Weights of a small model that answers yes/no questions on an image's attributes: fusion encoder activation swiglu.
Rows from block 5 of the fusion encoder, named by matrix and row number. Rows with one number belong to one neuron. Each number is 200 + 30 x the weight over its row's rms, rounded and kept within 0 to 999. All counts start at 0. After the name is the row's rms in percent of the matrix's.
# gate: MLP gate (fusion_encoder.blocks.5.mlp.gate.weight, 768x256), inputs 0-85
# fc1: MLP up (fusion_encoder.blocks.5.mlp.fc1.weight, 768x256), inputs 0-85
# fc2: MLP down (fusion_encoder.blocks.5.mlp.fc2.weight, 256x768, transposed), outputs 0-85
gate.570,077,193,228,211,143,194,237,182,230,244,173,148,164,202,231,203,223,164,172,169,219,166,203,234,195,187,196,235,181,184,189,199,252,204,238,194,187,192,224,232,183,198,185,214,234,183,179,163,191,171,198,227,224,246,250,172,182,239,164,196,183,252,228,183,176,160,193,214,174,167,217,243,212,247,170,195,177,190,253,191,182,212,178,197,177,143,193
gate.571,083,218,133,194,197,210,219,195,159,249,175,228,212,205,206,154,229,172,186,202,225,244,193,183,164,246,208,210,234,189,147,252,113,194,210,216,191,182,205,228,193,152,232,198,180,235,213,197,213,191,174,188,206,149,224,209,164,236,171,158,229,209,186,236,173,180,261,191,165,199,196,186,182,182,214,216,209,183,217,196,194,238,226,227,155,183,180
gate.572,085,233,198,195,222,212,201,177,190,199,199,209,174,208,147,155,207,193,207,255,139,218,195,231,192,197,222,158,184,184,202,166,245,237,198,147,200,227,185,183,232,164,177,172,182,206,182,187,209,155,181,196,181,219,134,175,146,162,222,184,171,259,145,245,235,238,235,225,203,198,204,233,188,211,135,216,176,192,135,241,215,214,237,133,210,160,203
gate.573,093,213,214,135,229,239,220,244,154,179,172,238,175,163,183,215,190,258,226,183,215,251,193,205,196,226,181,193,178,179,228,254,166,176,220,191,150,250,166,219,195,205,186,208,133,217,240,171,233,126,127,232,182,183,182,214,204,219,235,186,204,222,175,205,181,235,223,212,205,203,188,201,160,227,201,203,204,124,168,189,197,223,259,215,202,222,201
gate.574,075,208,201,198,229,191,180,214,161,229,209,218,203,182,207,203,200,237,193,215,178,154,202,227,226,231,208,149,223,202,208,153,167,211,202,170,212,192,213,290,194,203,160,185,150,222,259,215,200,211,189,140,246,172,258,161,142,188,226,253,211,169,165,240,218,201,181,203,177,181,172,191,217,220,169,172,196,186,158,197,227,182,250,207,251,214,242
gate.575,083,188,195,217,205,173,220,184,165,173,182,154,159,215,205,169,163,166,213,224,220,210,182,176,215,245,195,177,194,205,183,167,172,179,165,203,132,207,191,152,151,186,204,228,200,154,214,191,197,198,224,254,214,221,216,154,204,179,184,166,223,217,164,251,207,220,198,257,166,120,155,164,180,237,201,168,174,207,178,217,182,161,194,214,184,216,172
gate.576,092,138,169,245,147,217,206,209,184,171,179,199,196,275,224,201,161,161,228,194,193,166,202,204,225,248,182,204,203,161,167,249,210,209,171,232,194,153,187,182,200,211,214,237,179,231,187,229,229,215,179,177,199,193,211,190,135,170,248,213,200,149,241,238,166,199,222,179,169,178,186,198,184,165,151,230,143,167,130,166,176,194,239,218,160,191,198
gate.577,094,197,210,165,200,213,188,177,166,177,182,182,177,237,200,273,237,178,174,215,212,201,192,191,220,192,172,155,165,238,204,185,191,173,254,165,152,180,233,199,200,208,154,202,182,156,209,189,193,214,225,217,202,199,146,213,184,151,226,175,203,210,199,203,182,255,183,176,201,226,180,221,201,219,164,253,205,172,213,208,153,192,231,191,172,168,162
gate.578,111,211,189,215,167,185,182,210,199,195,179,212,153,216,195,187,222,157,191,152,198,206,205,276,231,205,174,198,171,212,167,206,211,186,174,210,190,192,199,173,228,167,195,216,197,182,191,228,183,185,161,199,224,170,214,176,224,232,161,201,188,210,175,213,213,219,186,178,208,192,178,184,194,148,231,191,218,179,198,213,203,189,188,220,235,231,183
gate.579,132,276,236,192,151,200,231,121,233,227,194,240,163,216,174,203,233,244,196,205,237,206,194,206,207,233,209,223,178,214,177,207,220,183,154,203,190,224,149,207,205,157,211,188,234,199,218,233,138,195,170,232,198,244,237,177,206,223,188,150,198,256,223,204,173,251,195,220,176,142,130,188,213,212,257,204,206,185,216,230,174,186,192,163,151,177,213
gate.580,088,226,232,186,180,149,163,195,194,225,237,188,215,242,219,261,316,142,168,195,180,212,197,209,155,203,184,231,202,210,220,206,238,204,130,200,195,198,236,173,188,174,137,235,155,244,172,155,178,195,153,225,194,145,215,162,250,226,212,171,172,201,207,220,236,218,226,219,152,208,194,214,189,175,183,142,214,195,236,183,241,238,151,237,196,226,200
gate.581,092,228,149,234,139,215,183,235,204,207,164,200,233,254,219,201,183,217,241,219,239,214,201,190,206,261,168,191,211,133,186,262,206,234,185,192,178,192,197,203,121,216,241,186,160,220,164,198,164,213,156,194,184,165,158,225,209,206,236,166,165,183,218,267,159,174,180,233,199,215,193,210,201,221,244,224,191,223,226,167,161,191,255,169,205,271,217
gate.582,108,193,190,199,210,191,171,194,179,211,144,212,207,229,214,130,171,182,188,233,233,203,187,253,238,218,180,184,192,199,208,247,193,216,219,182,201,182,257,164,196,208,193,209,192,210,185,237,234,225,191,151,202,170,185,171,194,241,166,230,177,186,164,196,217,200,187,207,222,181,191,246,236,180,210,239,193,219,183,174,209,162,213,174,247,221,169
gate.583,100,160,215,261,182,165,185,211,195,207,178,200,245,244,223,229,181,162,190,179,222,173,171,185,196,251,226,212,210,199,195,191,201,180,185,180,173,160,163,167,173,239,184,172,170,190,163,137,154,208,207,182,176,182,131,215,265,244,262,199,207,242,269,195,198,239,142,237,182,211,205,188,162,208,233,180,154,217,169,204,175,166,212,178,171,254,204
gate.584,094,176,217,185,194,198,226,177,208,209,192,150,204,148,174,155,153,171,196,191,235,192,187,205,172,218,244,229,204,217,222,184,186,208,217,214,161,152,189,153,259,233,211,223,155,179,144,218,203,157,95,194,210,177,211,188,187,217,160,151,171,199,239,186,177,163,163,204,195,159,187,217,209,229,219,205,202,209,182,201,139,193,205,238,199,182,233
gate.585,113,197,235,181,202,216,195,189,196,194,171,192,192,216,167,182,192,168,200,201,200,216,0,269,202,217,214,202,222,203,178,191,187,190,205,194,203,209,208,205,213,196,170,201,188,208,188,195,192,191,183,239,204,189,205,193,169,205,192,194,201,194,193,206,221,229,187,217,217,196,217,189,208,179,189,171,195,195,177,217,181,185,199,209,213,205,205
gate.586,092,177,143,184,208,221,183,239,211,230,180,195,203,207,206,199,179,225,206,213,167,235,199,204,161,180,165,213,231,174,220,234,211,204,201,232,177,215,243,256,220,201,211,165,229,268,177,224,224,231,196,177,213,227,203,180,169,208,194,267,178,178,183,221,237,205,183,233,186,199,186,271,227,262,173,172,192,197,174,174,149,228,186,181,243,203,193
gate.587,120,201,187,228,189,184,136,186,245,200,180,182,251,198,192,180,204,223,230,162,209,168,191,230,135,218,209,232,201,159,204,223,178,227,188,222,178,239,209,187,227,225,183,224,226,213,188,210,212,200,156,219,144,156,201,176,163,193,260,157,152,174,247,182,203,180,266,227,161,213,165,195,204,182,210,253,184,185,141,218,176,184,258,197,175,191,197
gate.588,088,230,202,226,185,202,217,193,207,222,188,227,159,190,165,199,203,179,103,249,170,217,192,144,218,184,221,211,206,173,193,209,237,172,209,180,204,268,169,168,181,236,198,174,197,231,179,191,207,138,161,187,240,203,231,195,182,198,200,194,195,242,186,231,213,215,188,211,184,195,236,184,226,182,193,203,275,178,166,273,255,176,208,203,198,189,160
gate.589,115,203,212,208,210,185,179,212,200,242,228,202,198,251,264,233,154,202,226,115,203,194,211,193,178,189,243,194,198,172,209,190,119,210,212,226,196,191,168,207,225,198,203,159,222,164,207,187,159,286,204,218,196,253,227,228,189,206,266,213,177,226,249,165,208,151,151,220,148,174,201,196,185,208,141,129,166,157,176,163,208,129,220,229,211,231,164
gate.590,082,247,160,141,254,199,232,211,194,246,177,182,254,195,165,260,216,173,210,227,173,159,196,171,191,204,210,171,159,162,180,251,177,146,204,201,191,224,180,252,184,176,259,153,198,224,183,203,188,158,117,263,151,223,205,251,165,209,232,246,249,185,189,197,209,192,207,238,192,217,217,163,218,160,218,225,239,145,201,218,244,188,165,193,191,220,161
gate.591,074,246,213,151,214,240,203,168,198,179,275,194,253,172,211,207,194,190,217,200,264,192,191,253,154,185,207,191,213,192,248,198,166,205,195,236,172,188,132,224,191,213,211,176,164,251,226,192,213,212,185,180,281,237,271,180,198,211,214,198,165,271,218,172,221,200,189,211,211,139,143,185,232,204,183,188,153,212,191,213,175,179,229,251,151,210,166
gate.592,098,153,253,160,210,216,179,243,195,219,216,174,220,227,208,192,228,169,235,226,156,195,217,230,212,194,166,247,173,190,271,188,149,203,198,183,175,225,168,105,142,228,205,137,177,215,204,153,241,160,258,201,234,197,194,163,207,195,189,201,231,163,187,234,172,220,187,223,193,170,222,246,183,174,161,202,196,184,194,243,188,180,182,204,173,220,222
gate.593,072,175,177,161,255,176,228,219,152,143,234,187,192,178,218,213,204,218,169,179,166,189,201,209,250,224,207,185,149,173,192,175,224,250,218,234,192,268,225,182,237,227,208,244,215,217,164,143,172,201,165,184,223,220,221,175,243,197,187,211,167,246,221,199,180,187,200,176,208,267,219,210,243,181,236,206,175,188,202,239,206,240,203,218,212,166,187
gate.594,093,190,220,155,180,177,151,169,224,149,191,214,195,192,154,149,262,176,223,215,193,234,213,223,170,223,207,239,181,255,200,223,194,164,217,207,170,196,154,222,224,172,175,197,192,188,193,148,246,171,207,222,163,195,166,150,187,204,186,171,171,196,153,285,178,124,217,210,206,223,185,218,158,273,167,203,185,146,240,209,228,202,221,247,186,252,202
gate.595,094,162,203,224,181,174,244,207,198,227,198,208,192,170,222,229,196,189,214,206,175,178,43,240,220,199,194,244,245,257,174,188,163,231,166,199,212,196,227,203,203,209,216,189,248,211,196,169,215,234,148,183,184,164,218,181,188,146,211,217,256,172,192,208,178,216,232,247,228,261,151,211,224,164,199,148,209,172,177,182,223,225,198,240,230,209,182
fc1.570,081,159,191,122,147,222,209,167,150,197,189,154,179,192,215,206,218,254,178,189,197,207,205,213,163,201,190,194,204,200,251,176,183,178,261,156,154,181,226,214,250,230,175,211,222,215,169,180,173,190,176,247,217,242,186,165,160,190,123,229,166,216,189,205,210,224,159,236,226,241,159,211,155,216,169,218,195,224,224,140,170,217,229,207,205,235,226
fc1.571,099,182,218,199,244,259,174,155,160,172,207,188,168,201,181,174,205,177,189,250,204,189,205,229,186,197,82,178,208,193,275,194,249,193,177,192,212,170,270,217,186,174,190,175,192,162,230,198,164,143,277,199,199,175,164,199,156,220,209,240,170,208,179,231,140,157,216,156,228,296,175,200,181,203,179,169,193,222,166,211,220,247,161,216,173,228,188
fc1.572,092,163,163,122,215,192,156,136,235,170,229,174,249,266,179,231,215,183,221,130,185,232,212,237,257,142,199,247,216,241,169,207,201,151,223,202,231,200,238,194,235,189,190,197,210,223,193,183,235,277,189,213,230,194,215,187,188,169,189,267,185,173,193,202,186,173,196,228,179,244,210,204,171,257,224,205,216,214,248,195,240,174,187,213,204,231,222
fc1.573,103,171,203,253,250,259,224,249,222,220,186,175,241,242,215,220,169,203,215,202,173,186,206,218,258,152,206,208,162,181,212,147,180,201,230,246,188,214,194,233,183,199,227,161,234,200,146,235,202,254,228,133,186,219,183,237,161,228,177,215,219,222,181,189,166,209,217,187,243,224,191,218,206,185,227,188,189,230,193,215,185,259,193,177,174,188,186
fc1.574,088,226,242,151,157,210,227,241,220,177,221,150,192,207,174,211,197,200,167,222,200,177,186,225,191,175,229,257,188,242,231,193,215,190,212,193,227,216,156,150,209,187,147,170,180,165,243,178,251,166,233,165,194,162,212,210,243,164,178,278,197,182,177,153,193,170,163,141,211,151,230,199,238,179,174,157,195,244,181,294,218,171,183,237,202,194,262
fc1.575,086,269,165,198,216,168,177,216,180,181,179,163,214,164,204,185,168,253,231,160,226,190,200,202,233,172,225,209,197,193,206,193,133,210,226,217,193,177,240,155,200,207,220,209,132,154,229,191,170,188,207,154,188,183,221,212,249,252,170,195,164,171,229,214,221,171,209,202,157,213,175,262,190,148,171,207,245,209,133,166,231,181,194,222,162,257,194
fc1.576,096,201,215,217,191,220,225,252,193,232,187,203,230,258,209,214,247,200,236,189,196,222,201,235,219,219,209,202,266,165,233,218,197,172,178,255,216,209,215,216,177,205,193,221,181,204,261,184,232,254,233,174,256,178,174,240,178,233,224,226,173,204,191,176,236,216,235,249,218,172,228,192,231,180,209,174,191,256,224,167,223,188,192,185,263,230,169
fc1.577,096,147,170,202,185,182,194,176,203,236,186,180,266,240,229,211,192,194,208,195,191,167,209,160,256,155,257,245,217,195,198,240,168,211,210,227,171,182,256,185,289,170,206,205,270,156,202,224,225,238,155,257,246,230,223,165,232,222,218,211,185,203,199,146,223,222,166,169,191,222,174,180,206,227,156,187,193,163,212,211,171,165,217,176,191,144,187
fc1.578,084,193,183,205,205,200,179,154,202,149,212,172,169,220,227,173,202,152,197,174,229,175,181,218,225,209,250,164,192,196,175,250,221,169,206,208,210,203,246,215,189,209,223,221,243,229,210,160,231,187,233,223,242,187,167,223,202,176,200,189,313,223,212,216,180,227,192,168,191,183,242,165,204,161,182,207,143,204,210,213,180,237,204,186,163,188,202
fc1.579,117,221,245,187,257,150,212,163,201,279,178,216,184,192,216,162,256,228,240,227,208,198,208,199,236,216,191,194,182,211,236,237,248,164,225,168,248,189,159,211,193,177,217,163,204,201,165,206,175,255,172,222,202,286,250,241,244,234,206,129,229,225,173,197,180,232,210,252,201,167,217,169,226,214,195,144,177,164,220,178,146,218,139,145,177,220,232
fc1.580,099,145,199,198,217,233,237,144,246,243,244,223,233,218,184,136,134,234,208,232,242,226,194,189,209,201,192,213,179,202,237,182,210,109,219,203,205,200,174,224,226,262,203,203,175,214,203,206,231,202,203,202,239,218,209,209,178,228,211,231,191,194,206,150,247,233,179,167,202,165,182,187,225,197,257,172,171,170,226,205,182,195,194,190,165,184,156
fc1.581,095,152,221,185,161,167,213,192,214,230,187,193,192,229,161,188,168,173,171,170,215,199,200,227,202,200,225,196,126,180,162,217,168,189,239,133,213,164,199,208,157,163,223,225,195,225,198,183,161,227,213,196,224,204,222,211,223,195,213,205,225,225,172,178,160,247,218,200,226,195,246,176,202,169,240,145,226,178,236,187,175,261,198,182,167,236,208
fc1.582,103,153,191,241,139,237,182,189,207,188,224,156,184,198,263,183,200,206,162,226,241,177,209,228,172,174,199,137,246,197,214,226,197,212,223,165,228,190,229,145,203,209,180,240,189,238,160,179,197,257,250,162,183,209,155,180,251,224,163,197,204,191,198,163,194,176,234,170,251,212,233,187,217,177,217,213,236,209,216,197,203,210,216,209,230,190,249
fc1.583,107,186,186,270,155,223,187,166,214,230,235,222,243,184,225,188,218,182,217,165,252,200,219,197,204,221,233,226,256,213,172,198,138,169,155,193,195,156,184,229,192,171,202,139,220,185,214,196,164,218,190,149,154,185,213,201,174,160,216,261,193,197,223,186,224,144,224,258,204,206,179,169,232,175,157,204,173,220,215,193,188,167,205,214,184,236,259
fc1.584,094,237,207,189,216,180,188,178,226,242,222,218,193,182,249,150,245,204,213,179,231,204,192,193,210,178,250,170,181,207,186,186,229,159,204,193,156,158,188,175,207,201,181,227,167,160,205,150,198,221,200,211,236,197,223,260,220,195,138,148,219,187,225,202,215,173,173,188,185,207,208,227,184,179,190,170,195,252,187,179,214,170,226,152,205,136,192
fc1.585,080,171,219,221,201,200,208,217,217,179,171,145,185,181,186,212,213,132,201,250,159,210,205,153,214,165,192,137,159,224,183,204,199,199,173,172,260,204,209,228,210,193,245,207,188,159,226,227,233,204,214,215,164,205,192,183,219,172,153,303,200,212,178,196,253,186,211,143,237,197,207,223,178,188,167,165,186,190,210,254,264,211,191,192,187,221,213
fc1.586,095,146,151,247,229,171,213,202,247,219,171,241,225,213,159,178,186,195,186,199,177,184,204,205,229,183,219,163,218,214,202,221,162,202,171,187,232,234,198,248,194,214,211,175,184,227,221,238,175,200,188,179,246,236,228,176,216,172,218,157,266,225,225,183,243,188,207,191,219,201,165,197,209,204,225,176,169,186,156,133,195,212,160,208,201,180,164
fc1.587,122,190,191,188,130,178,221,219,161,187,198,174,162,201,183,241,188,218,226,206,142,238,178,191,206,219,182,132,166,210,198,149,164,220,147,213,158,194,170,247,211,182,238,223,168,165,180,159,231,153,242,190,226,197,217,159,214,153,140,209,248,213,208,215,217,210,200,152,178,210,149,194,200,222,196,228,209,234,210,176,237,202,203,278,195,137,175
fc1.588,085,194,181,226,187,186,184,239,201,231,165,156,196,229,185,209,174,173,266,205,208,225,223,219,186,168,183,164,203,170,168,235,176,188,185,203,244,178,241,238,211,169,228,196,190,167,263,159,204,223,203,177,182,239,186,226,161,193,214,177,187,248,202,206,200,208,265,202,215,238,220,196,193,246,202,222,185,233,205,193,251,205,258,158,186,186,205
fc1.589,109,225,220,198,205,245,237,183,234,216,204,150,203,132,164,198,224,234,190,201,188,195,196,190,191,212,181,195,210,203,233,193,254,211,216,172,202,200,161,189,157,222,197,225,215,220,137,223,267,162,202,203,171,173,158,158,154,196,179,182,189,184,181,251,211,211,227,169,209,247,240,205,199,218,238,218,251,162,195,172,194,236,250,225,184,225,206
fc1.590,077,226,188,185,212,201,145,194,178,121,254,221,224,193,189,201,211,190,158,183,221,246,195,220,219,218,241,174,295,212,224,124,159,178,146,165,208,157,200,194,196,178,190,187,147,220,198,186,180,187,188,194,217,216,171,221,177,239,235,251,239,170,189,235,217,149,141,192,155,214,206,231,195,173,225,171,239,178,213,216,151,238,188,191,174,269,162
fc1.591,083,170,168,199,172,153,218,187,210,203,253,254,174,203,136,193,194,213,177,206,219,192,202,186,140,197,175,213,219,171,245,179,192,222,182,155,181,238,198,203,186,171,263,174,204,205,173,217,213,219,159,222,185,179,211,210,153,186,150,188,179,173,138,256,206,184,232,178,195,223,193,153,212,216,135,205,251,223,209,206,312,251,154,264,246,275,185
fc1.592,093,215,217,219,217,211,274,205,218,162,189,226,188,183,188,192,170,190,177,207,168,192,187,202,240,190,206,240,217,228,200,140,174,210,235,240,163,188,199,144,225,189,192,260,216,187,179,171,202,249,223,168,198,174,165,244,185,194,265,231,275,168,265,202,193,246,270,207,261,195,162,223,194,203,172,253,137,207,226,220,177,158,252,185,240,203,195
fc1.593,079,231,207,169,199,197,186,161,208,200,196,196,229,215,222,206,168,192,156,147,231,190,206,193,154,250,183,222,245,132,199,174,230,223,191,231,201,185,221,192,182,196,216,184,167,232,229,166,194,221,221,176,188,233,207,225,219,237,214,224,222,177,202,222,202,207,237,224,182,227,164,217,220,242,183,201,167,180,163,170,200,242,224,166,193,232,245
fc1.594,091,240,177,164,188,239,221,200,174,138,137,202,214,157,194,224,241,172,215,171,183,156,210,219,222,279,225,194,234,153,212,180,244,213,191,213,251,200,182,218,176,234,197,216,184,194,185,229,175,155,170,204,167,200,177,199,191,193,209,198,215,168,195,179,178,191,205,212,156,245,194,209,233,233,224,182,197,176,209,181,160,244,164,201,210,223,196
fc1.595,099,180,189,191,173,178,152,167,209,208,264,180,186,199,179,226,157,186,164,113,236,141,216,255,227,211,152,208,184,200,222,233,231,152,209,287,196,188,222,236,238,203,145,175,193,198,186,228,189,219,217,194,222,219,170,176,166,225,182,221,256,222,180,181,196,196,256,178,209,206,211,181,186,205,186,210,133,197,221,172,154,214,232,204,165,188,173
fc2.570,085,124,169,225,179,231,219,218,154,244,228,180,188,197,203,174,217,180,216,231,252,239,193,221,174,205,183,220,253,195,170,156,197,191,204,156,205,225,223,218,185,195,175,224,184,192,182,240,201,222,181,210,189,173,224,189,199,185,241,233,142,226,181,216,225,212,113,166,193,190,142,181,178,205,169,233,197,149,207,175,205,211,216,168,239,228,209
fc2.571,103,169,187,163,177,222,187,200,175,244,223,178,177,184,208,232,161,199,202,166,231,156,189,210,229,182,118,169,177,255,250,212,227,185,162,182,242,154,239,112,186,195,162,204,187,208,218,198,179,185,254,173,245,183,152,199,177,198,163,181,160,209,183,183,177,192,191,171,225,217,201,193,196,194,204,182,195,219,214,257,205,213,149,226,177,229,266
fc2.572,090,201,196,146,189,187,197,198,203,168,215,172,192,230,225,194,192,151,183,168,231,212,254,217,226,224,237,255,192,224,196,184,131,225,219,188,161,166,173,155,184,177,274,245,161,204,202,207,190,211,151,204,214,165,197,217,207,147,202,191,122,195,206,208,218,182,182,245,178,213,189,216,191,142,199,206,236,223,241,228,206,195,139,162,230,181,258
fc2.573,112,179,168,194,220,231,232,240,217,237,218,190,225,193,195,199,196,175,199,205,164,229,261,220,259,196,182,194,203,195,176,178,183,169,227,209,223,257,191,198,202,141,243,167,218,191,187,194,182,194,204,179,227,196,202,194,159,206,188,232,238,209,154,220,195,189,229,179,300,219,190,166,176,183,214,202,170,238,206,190,182,229,153,242,170,172,196
fc2.574,092,209,226,188,153,194,249,196,206,212,207,215,204,183,196,195,210,198,189,175,253,136,216,212,230,161,147,276,202,205,195,221,155,225,226,175,207,187,185,131,180,180,205,167,206,212,202,208,187,196,237,199,192,131,201,169,195,193,209,179,155,189,223,184,160,206,139,171,101,188,152,188,182,226,168,232,235,213,192,250,189,255,223,240,178,196,234
fc2.575,093,153,259,147,171,221,215,183,214,154,199,191,181,188,249,204,210,195,232,159,165,215,231,172,206,227,189,206,163,194,237,185,148,163,202,238,200,206,178,133,217,191,161,206,158,155,144,213,216,179,182,104,126,176,242,263,285,164,181,196,205,191,227,227,121,205,185,162,201,241,209,252,217,201,172,195,210,182,175,169,241,233,210,193,194,214,214
fc2.576,106,221,207,210,212,188,192,266,180,253,203,172,274,217,220,204,241,223,167,188,198,202,200,250,216,200,193,218,232,175,165,209,182,158,206,246,202,220,248,206,152,241,245,177,215,193,202,238,214,238,271,213,250,144,181,199,206,203,214,232,180,204,134,165,194,183,179,221,197,195,226,179,222,203,199,182,179,218,227,138,190,168,170,185,220,188,168
fc2.577,104,187,148,230,207,196,246,197,189,210,183,214,190,153,177,183,199,164,211,241,249,164,200,151,204,199,190,238,191,188,208,215,173,216,104,149,175,160,221,212,216,163,195,205,236,147,236,202,207,201,172,241,185,248,253,209,229,207,219,179,180,219,210,183,194,175,159,214,220,213,158,150,194,201,182,221,188,199,234,219,191,225,177,195,172,152,229
fc2.578,090,169,179,209,179,180,200,186,204,204,218,194,198,226,175,196,185,151,194,202,235,202,209,248,209,205,227,128,231,206,153,195,190,192,189,212,223,203,220,127,234,231,181,207,205,176,247,181,233,150,211,203,211,180,194,272,236,161,196,210,279,258,213,220,208,194,168,167,262,192,229,171,203,174,154,185,148,187,240,196,179,222,160,207,156,176,165
fc2.579,135,159,172,200,216,145,188,282,199,191,184,169,210,178,254,204,173,180,219,232,160,188,248,190,201,217,207,124,216,160,230,203,203,207,205,177,221,172,255,208,238,223,198,166,153,174,157,219,207,221,197,184,210,187,204,202,199,203,215,223,187,142,146,180,207,203,150,237,249,214,213,188,242,165,175,205,214,177,151,185,195,213,176,196,236,241,174
fc2.580,087,143,238,124,188,170,181,208,185,185,210,201,191,222,181,207,150,256,234,224,200,211,224,212,205,256,227,184,158,223,206,196,236,172,214,193,233,146,192,187,211,250,226,199,178,161,208,213,199,168,205,222,212,165,176,197,199,182,178,201,178,194,262,226,251,202,152,150,191,186,182,260,215,154,155,251,250,211,196,218,219,200,204,168,194,211,231
fc2.581,105,141,127,137,249,149,199,223,164,157,258,212,173,224,185,185,197,193,169,230,197,219,196,189,218,230,121,174,224,229,188,172,203,161,195,186,235,177,190,191,201,148,206,201,208,208,253,230,157,242,228,210,230,122,170,147,227,234,202,215,209,184,194,238,228,224,193,196,242,206,211,162,205,142,194,215,204,237,195,234,167,258,185,230,193,235,197
fc2.582,096,155,262,228,166,197,266,233,162,192,214,173,172,177,238,223,197,223,219,231,226,173,231,225,196,191,234,188,219,155,153,211,185,223,243,194,255,222,230,184,206,210,214,234,200,193,187,152,184,192,235,212,146,143,175,156,206,166,132,162,173,164,224,204,218,193,194,194,216,239,173,196,164,168,217,197,248,184,171,177,204,229,198,211,199,181,163
fc2.583,113,246,254,224,182,218,195,234,179,143,192,130,204,142,152,185,258,175,231,167,212,200,205,205,249,210,222,162,204,173,186,217,148,172,173,158,216,216,199,147,218,169,220,184,214,262,205,188,182,202,198,204,215,187,222,155,191,226,203,230,252,183,219,210,228,179,233,211,257,195,134,190,197,194,208,234,206,264,189,158,208,212,177,184,225,172,160
fc2.584,100,215,196,173,160,154,199,170,178,220,203,192,242,173,259,161,256,200,197,209,190,233,202,178,212,164,194,169,187,183,230,244,197,203,227,234,223,214,217,194,200,200,183,186,151,196,200,199,188,229,217,223,217,198,210,183,196,216,212,269,262,159,141,217,242,233,231,171,204,222,235,210,171,164,203,170,162,244,226,209,173,197,250,120,206,211,162
fc2.585,078,181,219,248,171,222,195,187,251,204,182,158,209,199,191,188,201,169,228,207,171,212,224,95,193,180,195,167,157,217,186,159,232,204,159,180,248,235,208,210,225,185,204,195,239,166,230,215,237,206,206,208,139,181,181,178,184,245,200,268,213,166,181,190,226,220,165,201,234,176,220,199,186,181,187,150,161,209,228,255,216,233,213,174,196,228,258
fc2.586,089,158,179,214,212,219,209,182,246,158,189,205,155,175,104,212,182,157,153,218,168,167,302,197,181,170,249,218,250,207,203,167,195,188,239,232,188,221,226,283,212,180,226,175,158,210,199,215,169,235,204,235,185,248,202,220,209,168,206,223,140,242,160,225,239,158,225,257,274,249,191,193,220,203,184,250,176,179,196,151,239,248,245,238,159,177,181
fc2.587,117,222,159,193,182,190,187,180,221,174,196,165,253,235,178,232,217,213,207,156,220,230,179,162,217,155,163,198,186,195,199,166,207,238,197,193,215,246,140,147,251,165,233,183,215,153,180,213,187,154,171,197,132,132,173,199,202,180,232,213,182,245,193,247,238,218,211,172,147,183,166,188,200,219,188,200,199,237,219,155,258,192,218,205,194,183,205
fc2.588,089,201,203,162,229,175,195,208,192,215,206,203,224,267,203,232,196,161,259,238,165,213,219,264,195,214,204,157,218,210,207,198,188,221,173,212,266,147,216,151,166,178,202,203,197,252,218,234,174,168,235,219,231,197,164,268,208,197,211,214,193,203,257,162,166,221,240,178,219,237,191,198,193,202,213,217,247,189,216,211,192,239,149,226,160,154,168
fc2.589,111,229,180,201,162,210,218,201,191,174,197,167,234,243,262,193,219,207,262,145,225,166,156,211,198,210,249,256,239,198,152,196,178,168,225,205,142,182,180,206,206,228,197,200,216,256,162,205,244,238,188,222,193,187,230,216,200,149,219,184,159,222,209,269,233,179,162,203,150,130,192,241,231,212,138,167,237,166,212,156,235,147,236,200,235,215,221
fc2.590,076,123,182,152,181,177,159,194,196,158,171,232,219,191,185,241,181,197,226,182,218,213,193,170,156,221,224,215,220,195,203,157,211,193,210,219,177,196,165,200,241,203,173,218,154,174,191,158,232,219,144,230,179,190,173,235,210,162,242,236,243,208,205,223,199,205,187,199,170,243,121,267,156,184,285,228,213,173,192,216,191,235,183,211,170,227,206
fc2.591,080,235,191,155,258,207,172,202,231,233,192,177,201,184,235,194,177,188,200,206,191,239,193,144,228,216,224,223,178,194,194,187,237,198,180,172,197,199,185,281,169,179,218,217,213,229,238,206,190,205,185,202,202,247,174,232,136,212,200,240,175,250,167,198,186,234,236,182,209,206,224,152,262,184,148,239,177,178,219,171,204,199,214,172,184,211,225
fc2.592,100,220,242,180,213,145,228,168,267,182,183,237,188,176,154,191,187,199,178,186,212,165,158,210,215,206,177,198,160,181,209,179,195,172,147,172,224,220,259,141,225,169,212,229,226,236,239,253,215,225,160,186,187,203,196,162,190,205,219,225,246,117,199,177,196,230,242,188,204,187,213,241,226,186,191,229,145,156,215,167,220,206,196,172,190,207,170
fc2.593,081,247,245,169,180,200,162,195,238,223,238,204,213,222,173,215,116,203,243,212,221,197,155,200,214,237,204,154,205,181,250,196,204,257,165,175,194,201,194,143,222,228,186,190,179,187,192,209,200,186,163,156,161,194,192,211,187,200,244,198,194,203,233,255,226,174,200,214,188,224,186,212,216,164,198,186,161,162,190,205,214,225,152,163,185,188,237
fc2.594,114,205,209,188,194,203,157,219,229,173,199,237,208,222,168,243,198,205,225,161,217,204,171,215,212,238,205,256,219,224,191,187,194,182,238,220,182,221,217,162,203,202,201,254,257,186,209,196,176,175,136,228,161,241,167,216,159,188,242,211,214,194,235,203,213,204,169,172,160,216,211,204,228,221,156,144,229,238,205,155,280,182,225,241,245,244,181
fc2.595,093,201,207,167,205,205,202,220,182,217,241,168,176,217,255,222,130,188,210,139,235,216,188,245,246,220,202,197,233,238,245,255,206,201,199,250,166,208,177,216,191,245,168,183,150,171,198,217,159,206,192,210,190,226,181,160,228,239,152,159,206,230,201,218,197,218,247,204,171,177,203,147,151,163,156,231,161,123,212,203,159,246,175,198,167,199,132